Rows from block 10 of a small image embedding model, named by matrix and row number. Rows with one number belong to one channel. Each number is 500 + 25 x the weight over its row's rms, rounded and kept within 0 to 999. All counts start at 0. Numbers have three digits each. After the name is the row's rms in percent of the matrix's.
After each channel's rows are labels from the 100 images, of 14848, where the channel reaches its highest value: "strongest on" is what is common among them. Only what is clearly more common there than usual is listed. The data: abstract colour fields from 500 small random pattern networks.
# convs0: expand pointwise conv (model.blocks.10.convs.0.weight, 384x96x1x1), inputs 0-95
# convs1: depthwise 3x3 conv (model.blocks.10.convs.1.weight, 384x1x3x3), a 3x3 kernel
# convs2: project pointwise conv (model.blocks.10.convs.2.weight, 96x384x1x1, transposed), outputs 0-95

convs0.343 108:488516492488465509525468467512485498490457506492549509516502510465455512482507488502476508572552520517504496473534506534496449459513519528518565486484501503504489471497532499496459499467500518502520497543549518487542480489488506480529505513524485528475464501531464488491516519505531485468
convs1.343 122:519531546515493537513504520
convs2.343 098:515499489511490509522483490490516522480471502453552540471518520497457522465497509532467519542522537523488505466534517531520411487502523509491510458499518554483513509476523507506507487477514497532508492498508498516548479464452520496521488503534467524475461515519481499486501483513537478501
strongest on: mostly red

convs0.135 082:532523499483528489474541492490520494542526520515464536482461469510474507494483477535493530509522483539520484460504489487543490514496484501531516467497488506544563513505501504510576482483506483494494508465481502478470512456490510515525502520478511494535500447527532483450542479484486473494
convs1.135 055:471491476479497482454480473
convs2.135 085:540474536452483518520456493492482509457484520483508481542516492484513449480516507491490475488531494451509538548497496495482505497535502484479540523520499535496477526515514469518497513500506495495518538481544492480501524554491526475518524506551468465518473522468510467514452510543491480520
strongest on: smooth; mostly red

convs0.339 083:474481508515478538564466497480473500530477487534530509546499483502501546492526455478435491495515477532512462515464493484509491499510490449530489497518466536482498499496517534501487480514522490509511475483509480481472464542517552492480543534492544500503510461492486485475498500485496481545
convs1.339 093:476495516454511520456502515
convs2.339 075:485429504482527511517469480537490514437502524534525516543470501486488511504496491494484523475517526467542475502492473494460512495495508523532517476510477535489510548519491504472493527494515462488553489522467501424475522505517512534509482516536468502472500461524483486471500487506513475504
strongest on: dark; mostly green

convs0.357 118:508483463506482481484512454510534511468528506477516522476508488502469496475533493521503494483538476516496521454508492494496490500495486524510509468452502483563532588503475483497517508497482429459484519506490531481479501536531516511535490519531499518488509485490520533493500548464504459495
convs1.357 115:537528535522500515529515522
convs2.357 123:476470453549502499492503525486517499507553472506488493489500506506519514513507527494545433525465511500496539526514509475481465488488506466505484534467530512527484508482558473487480526524480485502493488513500468470501494493500462537479512515489481560484479496445457531519519495477498548525
strongest on: mostly blue

convs0.138 110:489489483520480492518476465485491500492561516513521535521480488480499490493515521532496483540472515563524547462526512536458481504443512461504517507480457492474511524552508513488447491505523497497490467496489461486500532537533471496555493514477492489487503488490484500476514510494554477512
convs1.138 103:507529538517526536510499531
convs2.138 114:473461514505480473487490577519496495501508483515528484529493459499524523509528557503522504503518511516482537504494468453456490488517438476520493498441492521505459485497513493525472493512489514538509478535513478475509470495498508533481518516473483538506531459493447488509520502483525466519
strongest on: mostly green; smooth; dark

convs0.108 102:530490501550512501498472489470534518520512478473507544438511476440500483511510524514512483490511481539476516446522509507483448538470508518520478484478492489513507535492499526513463522484522493515457515490545499513579494506535518494517474495492508481493504491547499524492486538487521471517
convs1.108 092:539513527534502528530508519
convs2.108 091:530524538523480489467463537511482529507486462479502505492497472479512497483506516477525513519512499530437487457560470507471469522491464469531513505498530523483474523439532548528484503510468511513548527475472485488494524461499505496503496500504484554523510478490508475467515490518506486531
strongest on: mostly green

convs0.181 099:512450510514516449467485482497463517471494484488498517501479479481525505476476506483517508496513511478506504497575455518491508529523485491522502456504498508494514513536502528496512486458506505544543499507515479466529535529502445473503513504542505488529520488480534539500487556499476503429
convs1.181 107:531522528514471506539513525
convs2.181 094:512510501484511475476462519451516470494517491472506523512476570501502491501474489487501549496452527488507526488556506514484486490522487482445497439458527488478510482499538502537500499563515486549524514499473476539513515502496488551479510481508477493494502495510523539504520524509518510468
strongest on: fine detail

convs0.17 080:520484495499444533455523515511454521475490539501491488525543496550462485464503486499507489526502527466498541462529457476473464477484540526487524506534517485480497483506498479488539472487464512486496508490490541497522495511489470442528508493528496475516514522462488461499505494522461469477
convs1.17 087:456480480466512483466495492
convs2.17 075:519475486457533503523504534535498496502499493486470466485508524514483511533493502464538467484517466472516498552474496518511563503560496500436511522487484487488517479507489431511489540472504497491508507490505496490482526488499492514517507524486524428500490505537534485510485504492495562483
strongest on: mostly green

convs0.228 103:487481520488486507543512510507459495498476527480521482542534476529480511460508462525489517567511509501466496507454495528484508500482500554531551489549475514462478456510500547471502472518533489490534509474483516510502498502499524498541484508495504449474480534525496492484517463537509486483
convs1.228 088:465465491475493500458483483
convs2.228 104:535547483462470478494471483457505525499481510508471517516466503526473466481511485444502507519553516489514526474538492512495505511532487466512493489506525491505513497548541505547536475496439506531495511478470503528508508458490515458493546521524501527522483471442502500512503503533495480510
strongest on: mostly blue

convs0.123 074:532487527532512497536514472497516490504530513495529484518534460471506521465532497510470491475501497506521454502488459508483508509479526479532528507491538501496469588524501510497471484520491487483541506508503523533485541536494514491526461461520540509423469487484506482481510497481466495493
convs1.123 083:457482487504522510504532540
convs2.123 070:508485498515553527500496451502478503476525523452484502458516508447561478512512497503495463456497465475517497521484578488467519519503511479515477498522503517540513533523488475533461549492510489484499511510535488492525542505486481511474459476518535486501482501469510501518458500521502508494
strongest on: mostly blue; dark

convs0.256 107:530492514525492501544523469451509499530504460471442529485492497509494528491481542492490468476488480531552508492485550552510518547505530518526475494531482502498536540490475500524515502489527512492497523488501475548524518521507529466515529515528541479468491511493495545472487527477500503471
convs1.256 121:535513513523537535513517521
convs2.256 107:546493557512474495494486502464482503484487492480512488508518468543511476480512486467515518507475509471514522497500529504457478488480520513493503533480490471469532516474455528533479535536557532482503453504462446532480521486519507513481472499514497475503543523532501487495468495537540525542
strongest on: mostly green; smooth

convs0.129 090:493483501476497512510420499515501516530488474503536505538506499511454512516493502446473547481540478500485520505492495494528511418580518485504513510490479502511498496486501493509516522480469463500491530507521498483506462492532528476481547539504500508495486504475476484479485561510503500498
convs1.129 090:540506475554508491515496489
convs2.129 073:509484475507450486519499474502500505491468468497499495494511488487511503507487468474473501480543510475514510490500447495509524486523425556522522506504487553497511513485487489517503472541483434487518529452494486504538493496491517491475538510532476525500524509563512517468506560486486503531
strongest on: mostly blue

convs0.306 101:512500504489476502525517499464470524512473542523502473510498535458478542438500486490477501505473481532514492479475439537477492493470479517510546538507448463460458497481511475449506475499551483461519497502474533484488513507494501496516494499469486477469495504476503490516472530514502545499
convs1.306 072:520530531514524524511536524
convs2.306 096:543500494482502524488465506486506507525496504462529515495527497448519448485533485477494515482489492503543515514525511483515487483482518498504473556497529485496478523484460506485517487508588481467486532492519511529534508496546480475450509497476495501496519489467503458486430528474494512519
strongest on: dark; mostly red

convs0.116 083:509541493535495449533476476512476509493462444549519498491514533472517488509525528464482479476517537491529484522492520518526494477516536482520497503509466508493481497479525504544476531511507555513503459568537478519516490530525520462502509512530502515487480506541502525543495490470514506486
convs1.116 102:454460477486488502515516524
convs2.116 074:517503544507472499481555488480476522442468485501457510444531486525504490487513438484504466510514510483517486507508499530506488510474490536518486488489500476517535503480483539505531558427455530521487507506502504493471515488506506488517496519516485482545508538516510489500542480489493547520
strongest on: mostly green

convs0.102 115:496528455490549483470509476491504555527508499520469494519475512475484530487455506534507450483513488562486474478507514512509518504501518499523491512498445518475535503493550475488549484467483473501498499485488519498506540459505492535537500487503526495457468470510503523526524495471445492515
convs1.102 126:539518540505483520507496537
convs2.102 122:476480486508476465469529477533517492476489454476502500494473480501516530494511501498520461515494479498552532529505504521503489473496466537500474490485524498517510471474527479519530499476536475462479494527484498464491506487564474539497476553509530489457517464535484554519518512461508530539
strongest on: mostly blue; dark

convs0.279 099:498455555470493488466509507506493517503544514479518475483515442501539478488533517508544485464522468511469522492495484517499485522517504458463518517508502440554525542479493464545509525476467477523492505523506490482480519508471508509507486476466509485492547486496517458528499485529502462514
convs1.279 097:465474472496500472479475467
convs2.279 111:474513474541514483506511483493519469515472470509452519490493481478531503532472483501498522530488524497506553513486496493478543489455466504540481530515483535485534499523511546508509522523511487482476509414484497504542555435523490474520506509484503505480469533491511492464479503506500513507
strongest on: smooth; mostly red

convs0.206 093:525466509574495528510479439491489505488525482479504525492506486450533502528541528486508506445485492516486491493485542520507471487483503487518478520506520490484509539523488528537473510472502492488462469530521450502493533539541507527440505479478534489492490476495485510494471529495529517520
convs1.206 084:514520534521487527540525516
convs2.206 075:523516444550479516502498460517506533497499521505473483463508519458504512483472526486528465485476455522448474491478535497504494518513511511503508512547468532466496511503497497476487470559542489476491540516531504536485493515499519554475524461496495492490445519503531533505504511487487501531
strongest on: mostly green; bright

convs0.229 094:514478487497561523492445531529522509531503467527510542495488493491490503533456481452499544473532488490477509493528493468536523458556500500479458501481498502493515494452491502486498544480479456509475525474518494491513470495504522479481496532487514486519534520515488502468481566486500504523
convs1.229 096:503534526493532516514545515
convs2.229 082:528497480494506490513498512467477499497471478508503503493509503506471487518496496490468491478510523474522448510483414508506587481495440553477502509498539512444476497480504477516483520527506497508521516452474486487532491517513521499528457520537472499484540501521512502470486516483502502534
strongest on: mostly green

convs0.326 078:494469473493486457482506482457496535469512500528486538488464489529468510533471525474535528481492538473542461458544509516499525489508517492491487474519512503479533567533507510527501474480477501548496505524441503482477513526508483467498490547536506488530531477476509497485473498495491499475
convs1.326 090:545518513533478496539500506
convs2.326 070:504515504494503512534456520419493505484530486537457515510508497529481521514467494486531537492511511460491488473512506489455514504502529488519520485504471495499474537530522537564467493499469477572504508524475498506490491522452494481516505496526507509544527531486484473476475469525495482489
strongest on: mostly blue

convs0.372 103:507499498485478522499542523518479532496434544474485428507563491530488484481531476497511514525479518465492501522485501494471488493477499494501505473544516487509470444524488495486560471508503514469520499532487558489511484468482513496498486485496506494493483497474503486552471451535493508507
convs1.372 102:470481478483454483479483479
convs2.372 103:502523514472504517512523482516511534461512544506461464517520530527458503472477453476521484492498494463505490526509512446478543519520530486463527516521511519489492538520506470461495510489448469496532515472467514495456518496473496512516479465523485512514466547508515499520489461539466531488
strongest on: smooth; mostly blue; dark

convs0.59 078:477516456489511518518472500530475511515476515526489492498494563477451543490489503461481530521504475499479510486490500493530514451528590537500511502476472508483492452499529459509511497483479505486490522524540545494525471488468515492519512518521475497497452496458462515510501521486499494477
convs1.59 088:479495455467494515517528527
convs2.59 067:577481493477434508514472559534481493455493502493519499487501510527477502472500507480465510501542502501469526460517495534478464459539479533493529522447511492504493501479449463506511503485504519516460502517505512502521473512493473479479490481514511489507485488555509512472511514507521541520
strongest on: mostly red; smooth

convs0.345 108:523534498523459485494546459532481514478412526498522487493509530500498504464542502477489535492490516508507486440482484506509483465459475516502503526507531466499490526526486512490508469506494520481492450534493512504499531484491529519494499480496478597486513491509512496517487521513511491518
convs1.345 133:530508524511471513533519539
convs2.345 109:492514471522486511508512432487547475478478468479502534472494481503498518527499497503461526506459511513549478480461513519534492431480511522486446514521525522487529521532501529537490511487541515506464492492495478512524493468491472474497474518513488505469533534514490482467509475525544522527
strongest on: fine detail; mostly red

convs0.311 092:489506511502482490513514504521494484532471498535525489553471493546479527453498490494447517496455506503528516487483465527519481489506510502488523542459505495512455527489441485499481467505473484510498483519480486492495456548511457448506501508500529565497520504492505533502483508469509452466
convs1.311 103:471501521447478507482497526
convs2.311 091:460467500480524490485552485520506489518493529504496493509474472553502533515519492565497473488470506493532507517484460479516534471469477513506483544483517506525481514481529460468506483484489482518503524505476512439502514520507448499505466511538515496507560512540504510482521489500451490544
strongest on: dark

convs0.79 106:484451502530490507480476503495501489437497484491519496500487522470527495529512505441514519480509519444489513530550521461501488471513475505526477516466531487528491491461448489487453542463473515466512488527514495483505507493521485528483453509510489534515511526496462519502468541481516544502
convs1.79 096:539494526515467519536498521
convs2.79 103:507473542466477480466510504493510488460493527508525463512496476504557495497532487478518516502512479464489515526518455494457462486528506536506544518461543487550485489516460473504483504504486460521530516519537516478506525463483426515496479506505503501508490521476508507498524531525487544476
strongest on: bright

convs0.113 111:488480476541527509527506451460511538505524510510462516494492502474495511511505486538491465471455505505503495480499471477442552517479505509514507501502503509448470529536527502473486474509519438514487502497475541511500494533517481523543466452521504490494517517514546548498507543484476511515
convs1.113 115:519518511543541523522516494
convs2.113 103:489467495523547500538493487500497523521506439558498513523472486454518506506490502514507465456514513486527513529519475531504507473513459520515491542497477499484453522507511452513455535510478461482523486530472517446488478495501555525477474506504534514495516484498513502531476517465491527509
strongest on: mostly blue; dark; smooth

convs0.322 093:500487552453502499502489537535520527477525483490489456510551433525497504476513502475531495515521501458495496564490496479467507517565472481482535479490494508547475520501464518499492497480505483506529550515480497514477485508496462481510536475521485475490515501483511446493503464499489511495
convs1.322 055:475468493477484467475477470
convs2.322 078:497523497488536483458545484587513460483488517487491521505493536491511487530489483513489504479476514490494488533492504443529522502510509546491478512482521503501501497503444495452519507505529490462468507476521502544495519479514450526475477448495501506483475521563506532496514504493479511473
strongest on: smooth; mostly green

convs0.128 074:502488520460527468492505501516486497552497497494480512509479490510509472480495572534488484515456480517511516537476521500552524538513455469491526481566502534520521439488486516498539497469541467524490515455529461492510512490490512495507551528486512496507520482488512506501501485524491474480
convs1.128 098:528526510466470477500517535
convs2.128 073:506530523481521532499524468473450451551534516489507476488473473540500522489485499552504514520515464509508492467466519532538471500542527512492565519488500528505517447506504476527516466477524498500517504453483460463498469480445514508511513521482522513513514472510514504498502504514506485479
strongest on: mostly green

convs0.88 123:512490468529510530515463518497520550515472474465484522502509514514458500496483501477485499499462488498461551480496518512488539519495490521501438503490467502468519492483529510487517496511475465495476524463485530526588482482525519468512527481516486502481513543522517548485469539486476520491
convs1.88 124:523534510543537519508513503
convs2.88 126:506494548504523518530478533496506542501530489484486469486504517493474455456455512452537473503503484485458524570529500528507518533513490468496501487511470475511498455471463497515502558482472518461528488472473474511497504504500549486500480498489496484497529513494480504551506477517531492473
strongest on: mostly green; smooth

convs0.298 092:495503509516517470441539464533490501485538474470476512494477495512526480494488497537535457526473496511519497509510474516513456505486526528483501521503568504516501516467476518501503473460492475513501532466485442509453537498502461509547505507495486495507555523475517470487500458509478535496
convs1.298 092:460455495509482499534520501
convs2.298 076:515455488477540495457493527487433514479524506497519504513526503490524470524521449529522493477548538459474520489538474485463503494506490479495498519479473492515514520474465514521499555505476513534515510481535498513509541521485488507513472501518466457505524505504539440529484496516473493472
strongest on: mostly green

convs0.153 109:474564485542483513449493445504474523470485460501505485525503488463493492486492492497524497497500478503469505448521513491474460456483509508519499535508491483484475515450498524506475470494480489469488495544560525494476511478542501508522540496506449541526503509513485487503496528470461479486
convs1.153 122:520524500530549504511534498
convs2.153 111:518513519518515512503523449471509519525510534490469485439474493487498508490491494508494476509483497517524482507497544503524457573490519491487522478544524494491528514458470467454493522481559521540492471507499487477469478475457540509529504526468477493555471516483501498496475509527503508494
strongest on: bright; mostly red

convs0.258 114:456521459511495536487503478508486481501525505476511478512499517483510514528467483519512485494512429513417512473493540516485518482473522463510481543503458523456533469476483513500456502485466477489493487474529475471490526478459522517557521497464497510501497539485487500500502512529501480511
convs1.258 102:524522522530526527531527509
convs2.258 114:466499501495489507474517461529507542519514501477498448479530420512493533470512506518526449513538463531503495506466541490494486534514521478521498477522483541554533503472513491522505513477505478514528514500521520457495488457474513503534514513480503511491449519509478482489507455518509470505
strongest on: smooth; mostly green

convs0.248 077:507471524493493525502498503487485512524547480472514525476514488513510478523502518528474457466489532492548522526499480507524511594524486483498480499503484516530521526485476515502480509467523492527481507499492463497550482557434512483506496508517490462529541524548518529510483507485497467495
convs1.248 045:491468468485502488477460468
convs2.248 067:478507470487513504503523497514545483524510521516491465501504510490527516466501485487511478496476461503488515535519533474549505435530464440497542521477492453531485492480497486463535507501501501472477497550541536515529496499493466535482459497490511503509525504512514500523505537443477543513
strongest on: smooth; mostly red

convs0.284 097:542493502562513537484492475508520531506536455445506530485514484467517492532505541510515492446479476524461504448506525524506477529473506550509451488489507504515509533479473548547486510487502488488463505505506471502530494518527498515476490501493522500494546506526501539486479517491536494510
convs1.284 092:542513526515484507538512529
convs2.284 084:526512527538537523468487523525478513510513468446509556486542483474501489521524535513506519504488514507467460470490487490480468529454475509513472470488530518499485516467505528533476517467527509491504502505463451455506478488543492519463458501496506512496519467542481512485506460501536529501
strongest on: mostly green

convs0.54 100:492473513497542499482514445495509452489544504509512513489465490470512488507494529512520529477522517503506543509496539500528503462513533521515529522514521499546520516464490486464505520478485468446462494516502433480469537504526536508485496532478479529470506526495488480478459527511531504453
convs1.54 105:495531472524549491506501473
convs2.54 097:513482440521497511538519490522448505524472476515523516511514512504469475518501527523512507503505521488498524496439464541501532475484476589482511498526498504455468485516488484509503517545560491483450498494524483504484490515506508502506501520491490456513499521505510501529471521495530549471
strongest on: mostly green

convs0.257 087:535518501481526480442475519542477508513485492492504490551462529506540447518482515491517502497475460489441517502528525480489490497502478482471486526515477500466523473512481505504502488510515487481491485455535487479457536462513470530492536487466500510514525481560554504518529505494475504525
convs1.257 092:520512475519508453510498459
convs2.257 076:528442487519516527503486511575506497456505499471534512543495484491499508497486491496508493507483511494479546516507480501428501505466510511541496529518493515473500514505481484482477541526500466451524518438515492452478518497542486497509484504489508470464511538518492499493500516544504539467
strongest on: smooth; mostly blue; dark

convs0.260 088:524491514499488518473528497467467543520497516489465480518503504522474491462463454497535503510525459510442534453511491541522500491518495540466520521527494451480480466456484497512527471508463491508498524504491534534493505486446488476513528484464504459542506519484503479509502507523469524478
convs1.260 048:473482476473467483472487469
convs2.260 097:497486509442513487504534513481470478501494543516497465509466512540473492506501547496491493514521503502533491535471478507481544542511535529459507458505483490504502461524508459470514528461494531536492468505492482488485531523468499488586511535491504464499494482475502492532489471508511482470
strongest on: smooth; mostly blue; bright

convs0.307 087:522453525457506494472533485497506507517498491454503470488504460498513484495501485523506467449529456500506512506467471487522514540496444512485490495538505468553546518488529483518527505461513458491475534476513527499520505473477502490511509491482500494506539478529548476496542504497434490516
convs1.307 079:491489465473476482464474474
convs2.307 078:501471521499539534532507506438485532515493536505493464520476506473494485524519521474482504460492497496497521515460489516504528532470504515509493480563498453480504479556535525518519508536497520508470470530469498495521507496472501476460527502452528505512500452451495509551485487522503513474
strongest on: smooth

convs0.281 094:496504521455502493503545526504539472465508511533466495469498511513503477486465554524483439531521487501501474501518485519496512498476478516498526504475506521490495466532492497480493541489457531481555529475549494538514537505474526477500477510538529479498480513497499514508566472506509464535
convs1.281 110:552514514512472498533513518
convs2.281 096:512498493525464457480501509512514442482521479489503537449517515495534494500494534490500490508507513517490486502505481467507498481545484475473449505502529555428497464514494491493468510531488525490500513485534461523512487514527510531472506503533482542503486528487471512465503524508514457569
strongest on: mostly blue

convs0.231 105:534478509527516431509511491511484486505486466530515501497491520485532519519499529474494498478498513504532433504510469545525505470503473496513470538510498479481498520502464509540489520516516565519505451524524452508486524539510502505454467543514541484480513464517513479506456482489517490503
convs1.231 074:474492495476485477485454465
convs2.231 100:462514517532433476512513465495483496516469511508523506519481476514498548491513454490488554541507546508504530454501493516486473514485489500561510461513483507520489484512481524544526472496489501560512483523505540501512514490488497472514513502495515509518483522458448517486512503520528456466
strongest on: smooth; mostly blue

convs0.188 104:480490528547568492482524458511514510509502431508459518505507511467538487509476499517531442514471537522527499525507482520500494517479510553496485487505532509490480502499549531509514506525500514523501507504514506583504517485489474488505516465505501474495478503505514502521507487495463561474
convs1.188 090:518517499535537503535528521
convs2.188 087:479478523477457507516470482508525485454492474467523530544507536467504488481549494519502546483533515496492521495451498518518496444521477527483541507490530498498480516541554499513479477504472458462486513511507507466478506525522495501468554507498461499454480471485500480482515509488505530528
strongest on: mostly blue; smooth; dark

convs0.15 106:523489505506495508532491524486517527548492481509506519481535493470512495559522493507485494462512492491507530522476493480509526541511477509505493467489456482518512484521512519500524514506546527518457525521529537508537429487524546459465542489471525474519476452542510489503495516448501497499
convs1.15 115:456502481479493459494484470
convs2.15 129:479469499513519534524502500494494518509505506509515512523515487525445497459498485526479536509501535514455489473466483553513523449436472454536515526540474466474488524521503550488494491541490488508513466493471500502493518513518548504504482509508484521464539494445493465498489502529494482514
strongest on: mostly blue; dark

convs0.290 116:471456500483515471509490485497452493482502517478496510507510494487523516473555520460498496501526531507554493532495463473534522521533481467493515464484510511536496534536534473509506511445481510489528482518513481452550519534487474502533463480535514493476506460481536505464472516481510526485
convs1.290 117:519520519524539525527524522
convs2.290 133:494533524474557488482491483489524510544524482486511463496454507488523511507454490461530506468505462509529483516507526490518531525568474496440498462506517503538512476467516492547494514530480483506516508484479474507504487448457496546490499500472503513506495468544515523514494511517498520470
strongest on: fine detail

convs0.20 070:483496489533475470502486501527472520469492505518444486544507504544463536507500519465546504527529527466482515482527499486468517440523533485515508487493492518490498511520525513517525493522428520507507489553492514501469525483483484514474499449535499475492450507492487460515466473487490519510
convs1.20 090:503492446517507459510510479
convs2.20 061:469518516503450514489470480499482472505512508490504514526498486517534537515496470471501501529509450496463514506488525515489526526533536513501510491514496531459512468471522523487508477488531469492517508424519458495506517459493507517456567536480516481499469473526502474451499477550497491506
strongest on: mostly blue; smooth

convs0.163 099:499455476502481516534497484501543464478539535474493526474543505484511482548527508532513498502514500466506542506474500481480525513483507522468510497508519516500483532515502460467473509476538444513468501509522520462498499547493538518516461497481481462483515541485492457487455515534533521530
convs1.163 098:485471454489505486472482469
convs2.163 106:540478546474484515486477507500483490487509525453504491458506518483523493472500566477466513464496502530499494500495509505470492527526509486502516481494539487485533483572516496499500492520484503468510491483486459550541512489488481517436533468516478505504476480482488534494516562533521536503
strongest on: mostly blue

convs0.371 119:525519459476522490498510525494491510513428497539455497484484495531493510520485491503453495488514525485502480484541524517535484472501476467535494524485475480529514524461480493464517518458462519524516478506501531501484500492514492466473514510526520528521465503528514496508513484465402479508
convs1.371 126:524498540509470509535507533
convs2.371 124:500532507509480483548524498466535484510428466541446492490470488506482488516501467538473501508473507469544536494481502538537498469471447486502522508492495471506502531490510506527502483510525500548465484509474554475492468484483521465496501514493527529503512510536537505508508481469474523504
strongest on: fine detail

convs0.198 107:482521511507533474529482503513518502514510462567435524533486535509525497511475531487499461509464502513532491530531507471524537482516481500482502505474479522483483511511502509478500533497509548494498484505520461495489502524505528506502471491485567501496503493555519494501490475465524474582
convs1.198 093:540528521532507512528514524
convs2.198 099:521524484498461482504460513469515478466498488476500510487506492532490497491478504491479533518511504479486476477545558459533485461517540506529509488479461517514524526472478552503490479493495508486508491484509444498518519507527511516482470524549481541523472526521495530458475521461519439528
strongest on: mostly green; fine detail

convs0.251 088:561515501467527473524519525522512523515501529524479483490510516483465473470519516484524516495524511503514475520493494465499531499498500468498540457526509529506499532542522502518560540493521521484534535494492523513507532473510511470535458490517472515460468468527520460505529441508495503539
convs1.251 105:513521502504498468461464467
convs2.251 075:486488470545492517498553534508463493505489509520502519502482505509489511554511521529468485523496559502476509469463455499512459472440522508547484545520496471499498489522542505481502492518444509517458458526540515512500499512488464460512490473477486495508498519505466497503535486499481477479
strongest on: mostly blue

convs0.183 111:532462516503531486534493511515512507524499508466500507501541499458529532495531495513499478470481491504459486504445492522482515546471512532533494507476476455504484542503477524488514457482524475482491496506487528508519539533508486507497503426497532464449494474526543520507461512477471530492
convs1.183 101:545511526516480504530512533
convs2.183 113:522471526513522520545492525508519504476500508468482517506506513457526502510525467461536515501504497477476502541502514519466515535463495505530506486479504479509484505507462502524510544447512477484507478514440525462489530489510516503474462497459529465457486507506493484522463472517534576482
strongest on: dark; mostly blue

convs0.272 110:475464503526477504519466539514464493495503491480488504529465516521500495513504553457496514499469520493466521532482481496504529496512458475507472510503517526458534462538545508514506512507494498509479473457472431461492509503508488516451500549465500494501522500480483521490500519523544552536
convs1.272 079:461494465480504480469482473
convs2.272 111:486515522499534526515505503520512515566488474528490512488516487512484490507486464509496493517495514506547486508534508486560484513494522480481467508478473493540485532470497527502514505490511534502494481532475528498502478479468525480456450478492549501525499472545487458518474421485513447506
strongest on: fine detail

convs0.3 099:506503430504518539508484474510509530505479494507472510510501520491510510536490528435512486455492440479488515492499562491491537467511543497495442527530461513457521499539490512508510511482488488488452491504523511516537496471516529489500521481500533496479483520496511506519478514486495469557
convs1.3 090:534523523516479502538520530
convs2.3 098:515483466491527526532470495504520523487502479492466520496508518459512491515497525457484455450541468482481498538488510571552556492541475520498478518556484517467519510493510492557515494492478490495487514459503482519517525493474520497480534499514509467483493502501530475511462511525482506515
strongest on: bright; smooth

convs0.152 105:470484526489526493520521512546518499497471489508520471507547459461498500522536501510497511480506510460477476508439457473464522485497490542517542484497525494506454528486477508533458493573508461492511498529526549491476501489497499523534517467518483515472478513522512489498516501490461530481
convs1.152 101:528519524542524509524524519
convs2.152 110:479486469534502508489493489524534518462496502506517506519480482474498482534513491492517503475544488490454503482473523511457505495450483500551461500513466528527531519516456497532462550513490450495511471464512501454471512452505556538498504517478482509474500531497461496489507492531525530496
strongest on: dark

convs0.14 071:494524477460483538521454476557513483497474480477508497503501491484469550507501487488452513503496488488554491515481531472515481460506511492530546470465520530542484528511508491495478485517532467473537516509506531474484472498498508486470519509540492512449447479518462502484502500446491513488
convs1.14 100:503497464513496461508485451
convs2.14 062:505508499500512539506513498524470485521509497460526509446567500522500477484541464494501520506497528515500485508494494494521464489492507514483500531445514471528470504475503461540502519554494539449486516497519477541551471508505484533435442485520497509510531507480510495516520510524492517499
strongest on: mostly red

convs0.107 108:535510526482505547513493509473516476521537494485512525447488468505477481517481567529467491516510481554499476482498558511488478582498493478496514464552501517506529507513472509502491529490527532518496518482531462500479488498503534507514512525516511520527490490502517494439515501507532478508
convs1.107 134:525499516519485497557525516
convs2.107 103:529527483521470478470505522537483492506510469505499520460511472541488500529483583523510492523493491527483480469510499493472484541490529513488447469505507541491529506505484497507476515518519539497496482512509441503454484489537494520464488531503532492533513485514511508475514440501547469496
strongest on: mostly green